A small contrastive image-text model, trained from scratch: encoder norm rmsnorm.
Rows from expert 14 of block 5 of the image encoder, named by matrix and row number. Rows with one number belong to one neuron. Each number is 200 + 20 x the weight over its row's rms, rounded and kept within 0 to 999. All counts start at 0. After the name is the row's rms in percent of the matrix's.
# up: expert up (encoder.blocks.5.mlp.up, 16x128x256), inputs 0-85
# down: expert down (encoder.blocks.5.mlp.down, 16x256x128, transposed), outputs 0-85
up.58,109,197,201,209,201,201,209,215,182,179,178,208,201,217,167,185,193,197,158,203,199,186,216,174,151,182,185,219,247,184,202,238,192,214,221,194,216,197,240,224,168,189,189,159,182,214,204,173,201,225,188,190,210,184,213,208,195,222,177,216,218,190,224,202,226,195,193,216,223,237,228,178,171,208,199,216,211,185,226,187,201,188,256,188,223,167,190
down.58,097,189,215,177,153,213,179,237,221,194,186,206,216,207,184,195,200,228,186,196,183,224,165,221,209,184,207,212,176,168,215,190,176,191,222,188,174,174,192,209,235,207,204,211,174,185,204,224,213,219,200,189,192,209,202,187,184,192,204,202,161,181,180,205,188,229,253,196,222,179,183,204,209,205,181,223,191,198,197,198,182,202,161,224,212,229,194
up.59,129,191,188,212,203,159,207,224,200,222,180,173,219,177,176,197,174,186,167,191,208,176,217,219,191,189,169,172,183,214,173,188,205,189,213,184,217,161,197,156,210,221,202,182,227,190,178,199,212,218,197,219,183,204,198,226,213,212,168,199,154,205,203,159,217,178,153,202,194,208,197,205,168,169,188,183,205,165,229,167,138,201,208,203,193,205,224
down.59,136,199,208,188,223,211,196,214,192,196,234,227,173,218,185,231,173,209,169,180,190,185,205,196,204,195,208,206,187,200,205,199,194,174,223,212,234,210,213,221,185,255,196,200,220,181,201,207,184,205,228,202,192,223,176,225,179,221,191,218,209,161,175,164,180,208,189,213,204,210,222,208,191,195,215,192,191,193,179,216,213,222,204,211,180,202,202
up.60,095,181,226,193,207,190,190,220,220,186,203,186,227,205,194,213,211,198,209,221,165,186,224,198,203,188,175,183,218,217,223,170,220,207,200,215,237,196,191,193,216,210,191,194,204,203,180,198,195,206,221,194,194,188,200,232,235,192,189,185,174,205,202,198,224,202,208,189,213,189,181,220,207,169,173,176,201,177,182,146,172,185,164,199,197,221,218
down.60,100,210,207,183,223,232,186,193,184,152,232,206,215,221,211,209,182,184,189,180,192,189,199,195,239,219,201,185,184,216,235,234,206,191,182,190,228,220,200,201,198,240,188,192,211,168,218,198,180,208,206,199,190,216,185,216,194,184,219,193,220,152,214,179,198,172,207,201,220,217,200,202,227,173,219,203,158,149,194,181,211,182,186,205,191,209,172
up.61,132,215,186,210,181,169,190,204,194,217,190,190,200,209,176,220,200,214,168,191,232,188,187,190,185,217,228,230,256,167,183,206,195,188,203,189,203,191,224,193,188,242,201,214,179,232,166,172,188,241,183,166,182,185,169,192,195,204,196,210,217,217,201,200,173,205,211,189,234,203,186,176,173,207,215,220,200,212,228,212,198,227,226,230,191,195,200
down.61,146,205,215,173,190,187,198,202,201,193,213,197,229,180,178,216,215,203,195,206,200,212,200,167,228,194,188,190,238,165,226,203,219,177,188,177,237,186,196,198,215,178,198,230,212,232,163,198,169,229,211,190,181,200,167,234,200,188,154,179,191,193,189,236,231,228,176,201,227,177,212,214,184,183,210,201,195,206,177,180,180,200,211,205,194,202,226
up.62,122,201,218,163,199,223,180,199,165,187,209,230,202,223,189,175,191,177,211,169,194,186,192,199,163,186,170,179,219,240,227,213,176,197,227,211,195,189,216,226,205,155,220,230,177,225,212,191,207,208,202,198,235,212,234,174,185,216,249,207,220,161,212,243,213,226,212,215,168,209,224,200,194,196,195,209,209,194,186,169,176,201,184,139,195,186,171
down.62,123,203,224,163,174,221,216,214,199,148,218,205,195,201,201,199,222,190,198,245,203,223,185,181,231,190,232,199,199,208,195,199,212,197,201,180,162,187,160,232,223,189,215,177,229,164,204,191,203,212,220,223,217,188,178,218,179,215,176,185,205,166,187,170,208,222,246,206,191,202,211,249,215,211,167,211,166,218,192,165,200,160,209,185,205,187,230
up.63,112,194,210,196,220,160,207,211,214,199,240,217,236,162,190,216,233,185,228,193,185,211,199,190,233,199,208,151,193,189,191,190,192,187,177,198,204,222,191,198,224,209,200,224,229,203,190,201,202,178,203,196,201,219,205,190,212,203,210,224,246,208,198,197,180,244,203,203,177,202,220,199,178,204,185,191,187,230,182,189,233,199,195,197,190,206,240
down.63,107,201,202,196,176,168,227,199,168,168,262,238,212,185,197,182,221,164,226,188,192,152,187,206,214,186,228,203,203,219,203,235,196,185,217,186,203,223,180,187,236,236,184,201,204,171,202,181,189,219,230,195,146,208,199,204,205,233,218,215,211,181,203,197,191,231,205,194,217,222,187,147,194,210,216,189,138,188,223,187,198,189,174,182,188,209,207
up.64,103,213,191,196,187,178,205,217,214,185,233,221,161,188,212,200,215,175,234,217,176,236,215,174,183,203,220,194,216,229,198,218,215,236,215,206,210,222,223,209,169,186,214,190,212,197,181,211,199,169,217,209,258,213,192,197,201,208,190,191,206,212,220,230,195,189,189,210,215,187,197,205,227,212,209,197,215,227,185,181,216,226,189,176,192,189,213
down.64,095,216,191,193,195,197,203,182,235,201,186,184,208,192,185,222,202,162,207,197,200,214,221,190,200,178,135,175,219,183,198,231,228,212,202,202,235,181,243,212,215,199,193,199,185,210,225,184,202,230,179,201,184,178,194,211,199,157,166,205,170,173,241,215,238,208,141,203,220,202,170,211,225,193,242,166,204,201,191,183,194,226,206,197,208,197,219
up.65,105,193,219,197,244,219,220,169,203,200,177,198,229,171,158,198,179,184,212,183,197,180,221,192,188,188,170,211,213,151,193,207,191,171,191,190,249,191,219,183,171,216,210,186,160,230,214,173,199,198,199,179,200,243,158,228,202,175,190,189,176,217,176,190,252,200,190,232,233,169,207,186,171,222,193,208,199,195,190,214,202,224,200,229,207,186,187
down.65,095,221,219,190,200,198,207,212,208,197,214,221,184,200,231,228,179,183,166,193,197,213,178,204,205,184,208,198,224,211,157,197,179,240,216,231,220,186,199,216,173,220,203,230,213,208,245,221,201,218,209,222,201,208,212,209,177,202,185,196,196,201,176,214,203,206,201,220,226,204,236,199,196,168,190,199,208,184,165,230,201,215,195,232,230,174,144
up.66,089,196,213,185,213,235,177,179,215,220,198,167,238,195,181,191,187,203,210,198,180,198,207,202,219,216,180,170,170,178,229,192,216,214,189,228,203,213,190,217,178,208,214,197,199,207,234,216,157,192,170,177,209,198,188,203,226,154,223,224,165,214,209,180,205,186,167,201,188,196,176,209,157,196,233,167,215,212,181,178,197,225,181,206,179,220,184
down.66,099,216,182,226,212,170,197,208,212,197,191,234,182,198,182,209,162,207,199,177,198,182,225,232,196,169,190,159,191,190,174,233,196,178,233,183,194,219,236,194,208,214,180,209,203,222,192,195,223,183,213,182,211,230,235,187,184,201,204,218,192,215,157,199,196,182,181,196,176,182,217,189,178,197,217,222,207,233,211,225,189,246,216,209,184,177,206
up.67,093,232,202,204,214,226,180,186,193,195,212,186,161,243,227,187,180,192,198,206,207,219,194,196,192,217,185,164,195,240,211,212,234,260,190,192,187,203,191,213,152,185,185,151,183,178,217,194,181,198,208,224,235,191,194,194,208,182,183,197,217,217,165,234,195,196,227,176,217,208,187,203,218,213,187,210,171,195,201,239,223,189,200,198,236,196,196
down.67,084,192,206,194,192,183,212,216,218,202,204,230,209,199,203,198,168,201,191,177,197,199,182,193,194,175,196,181,200,173,160,197,213,223,242,194,210,210,221,230,185,215,233,203,189,183,235,199,182,183,219,194,198,203,204,228,199,242,203,218,187,207,190,206,171,238,178,184,206,210,212,191,226,213,218,196,188,225,193,202,183,213,219,215,244,161,182
up.68,080,157,202,200,186,240,169,165,203,203,211,200,191,241,219,212,211,186,211,224,194,196,200,229,198,188,189,209,195,198,227,192,192,227,210,207,220,184,200,227,192,190,193,226,172,202,195,224,206,190,195,192,216,180,196,138,198,194,222,177,222,195,211,150,162,173,245,193,185,187,186,210,214,179,200,197,222,215,188,190,206,194,230,206,172,223,200
down.68,084,193,204,201,171,177,216,214,168,177,188,203,208,192,245,192,200,219,161,219,196,190,198,209,195,196,183,212,214,242,211,190,212,229,185,191,140,206,174,202,196,184,168,175,183,194,198,173,220,205,220,197,166,194,213,204,243,207,225,208,203,173,175,200,178,200,213,177,174,227,186,240,189,219,162,183,192,191,217,192,211,151,170,156,247,176,189
up.69,093,221,121,247,202,196,173,198,228,195,188,199,231,201,204,229,205,207,226,226,239,199,212,224,174,214,176,175,177,167,204,209,207,216,193,193,202,196,229,212,183,181,209,231,223,193,217,231,205,164,196,215,213,174,186,192,187,195,217,191,244,212,200,227,208,185,164,192,166,184,205,208,187,195,216,185,198,211,170,218,213,203,235,250,213,184,198
down.69,097,203,208,197,200,194,174,173,201,199,180,211,196,192,184,179,172,200,193,181,173,175,233,180,168,217,179,201,192,176,189,219,172,204,179,192,186,218,236,168,202,154,229,198,195,240,217,208,218,189,215,158,204,244,216,193,191,198,222,232,164,213,204,241,242,180,191,198,162,152,206,173,173,210,194,208,202,225,184,199,210,204,216,217,178,188,168
up.70,084,245,169,217,208,153,210,242,225,204,196,213,195,142,178,200,187,204,196,195,217,183,222,215,181,179,216,173,210,182,199,210,200,182,223,165,203,197,209,175,217,216,185,194,230,184,179,167,192,212,225,222,217,238,214,229,197,209,177,171,188,233,204,189,213,175,193,201,205,195,185,184,215,183,201,192,217,180,207,181,156,221,175,207,186,184,230
down.70,083,220,219,196,196,227,179,193,211,159,224,183,245,212,171,204,176,203,192,198,188,200,204,201,223,173,176,189,200,163,209,182,223,190,204,198,210,224,224,182,203,242,182,199,200,182,231,208,201,214,218,220,189,185,192,224,203,208,199,197,189,162,226,172,187,228,218,199,206,248,201,174,185,191,199,179,194,185,190,190,213,189,236,205,197,216,166
up.71,113,201,158,216,228,177,181,196,197,214,170,205,201,208,175,188,176,241,175,197,224,185,210,263,195,177,213,188,166,200,170,214,200,196,219,216,202,175,193,193,156,210,215,199,225,169,190,206,243,200,206,238,176,186,186,204,179,200,192,190,205,211,161,170,222,185,141,178,197,221,191,183,202,209,183,215,200,154,213,215,189,201,205,222,208,189,229
down.71,129,206,178,244,213,198,200,223,211,193,167,225,209,195,175,180,155,239,220,172,206,207,208,191,199,216,179,207,209,186,195,199,192,195,201,206,212,204,236,196,174,227,178,207,195,215,202,209,213,192,197,211,222,235,205,202,183,205,227,226,200,242,217,209,207,173,195,189,178,165,216,166,185,179,215,210,214,256,214,223,230,225,187,218,183,171,163
up.72,096,181,179,211,203,217,166,175,213,205,190,204,225,227,202,228,203,202,165,175,173,184,202,206,160,187,182,199,171,220,191,173,211,215,189,222,172,200,196,207,170,206,211,203,204,226,230,204,204,195,204,194,195,166,227,199,200,232,210,208,220,176,236,198,201,163,160,201,176,251,203,218,190,212,185,209,213,207,213,182,223,200,179,171,225,204,173
down.72,103,199,228,187,197,175,192,174,196,191,212,214,195,163,177,191,176,200,180,209,182,211,213,181,210,219,207,219,214,207,186,228,194,217,168,192,188,190,180,169,237,229,184,188,193,192,191,177,197,231,185,192,169,212,164,177,208,171,192,208,193,214,143,194,193,194,239,165,208,192,181,176,213,193,195,221,174,163,193,217,188,208,173,188,194,207,186
up.73,089,189,156,182,158,168,184,231,199,196,195,204,186,215,205,194,197,162,196,201,189,202,199,208,211,208,231,173,198,191,208,190,224,207,228,176,147,228,202,208,219,173,183,203,222,182,194,213,225,181,201,231,193,203,212,199,208,208,222,201,226,201,214,205,182,201,195,182,172,211,211,195,199,186,226,188,142,226,185,193,166,187,184,191,186,199,208
down.73,075,201,203,236,218,193,203,224,219,203,183,175,140,193,215,203,181,189,216,231,215,225,228,214,179,231,186,183,177,208,194,194,228,195,206,182,218,176,202,202,191,210,203,210,211,183,180,201,224,182,221,224,219,170,167,224,206,210,198,211,201,217,215,187,225,195,190,215,165,206,193,238,205,175,196,208,235,196,194,200,214,248,223,227,183,197,208
up.74,091,178,189,183,195,215,197,232,176,191,207,215,226,209,207,210,178,185,176,171,215,191,185,231,190,195,189,207,190,208,197,166,208,196,243,198,186,198,177,179,200,204,201,208,187,195,222,219,212,202,247,204,192,188,210,197,200,219,186,217,187,181,240,227,190,226,196,183,211,208,228,203,185,194,206,198,204,189,199,204,188,196,203,158,199,198,184
down.74,098,205,216,172,203,221,166,209,190,188,219,174,210,183,195,193,241,186,229,225,177,195,225,169,213,226,177,190,187,200,233,190,254,219,166,209,222,238,211,201,246,167,204,191,220,222,208,209,184,208,175,199,226,208,193,208,233,207,206,208,212,181,216,184,229,205,218,225,168,191,195,216,172,192,180,190,198,198,181,147,217,192,203,217,193,216,247
up.75,129,219,235,208,213,184,214,249,208,221,222,180,214,194,194,170,199,215,213,213,214,206,205,220,240,218,213,169,199,185,198,186,214,215,181,180,207,201,197,195,156,202,189,205,235,224,180,193,212,208,180,233,204,168,176,218,208,176,222,208,187,209,170,217,225,256,180,191,193,204,202,207,181,186,195,203,187,195,197,181,216,184,209,214,245,194,204
down.75,125,228,200,190,215,194,210,226,186,169,216,213,211,191,199,199,210,191,195,220,178,193,213,188,216,243,238,178,186,229,216,174,232,211,170,196,176,225,177,198,191,178,191,207,241,210,181,210,174,201,229,230,209,229,169,224,197,229,211,212,212,185,164,218,188,235,197,211,203,223,230,195,240,222,176,189,166,222,185,180,245,169,194,181,211,214,195
up.76,101,208,181,217,193,187,184,182,230,218,186,182,236,174,194,210,247,195,204,220,208,184,208,164,212,238,168,172,188,180,210,181,236,186,181,207,201,211,188,200,222,201,180,226,235,218,189,216,186,216,190,172,199,173,178,187,206,206,183,192,225,219,212,205,188,193,188,203,208,210,181,230,190,185,231,164,197,207,185,191,185,198,194,215,173,221,236
down.76,093,160,193,221,174,201,174,207,193,222,150,206,172,218,218,172,182,186,181,220,206,222,213,207,186,205,205,180,218,198,210,193,192,213,235,214,169,158,197,240,226,209,187,188,166,172,191,187,248,190,197,211,217,200,219,163,222,214,200,198,176,217,151,230,186,193,219,187,179,180,158,199,185,186,181,211,198,185,197,219,164,210,180,198,229,207,203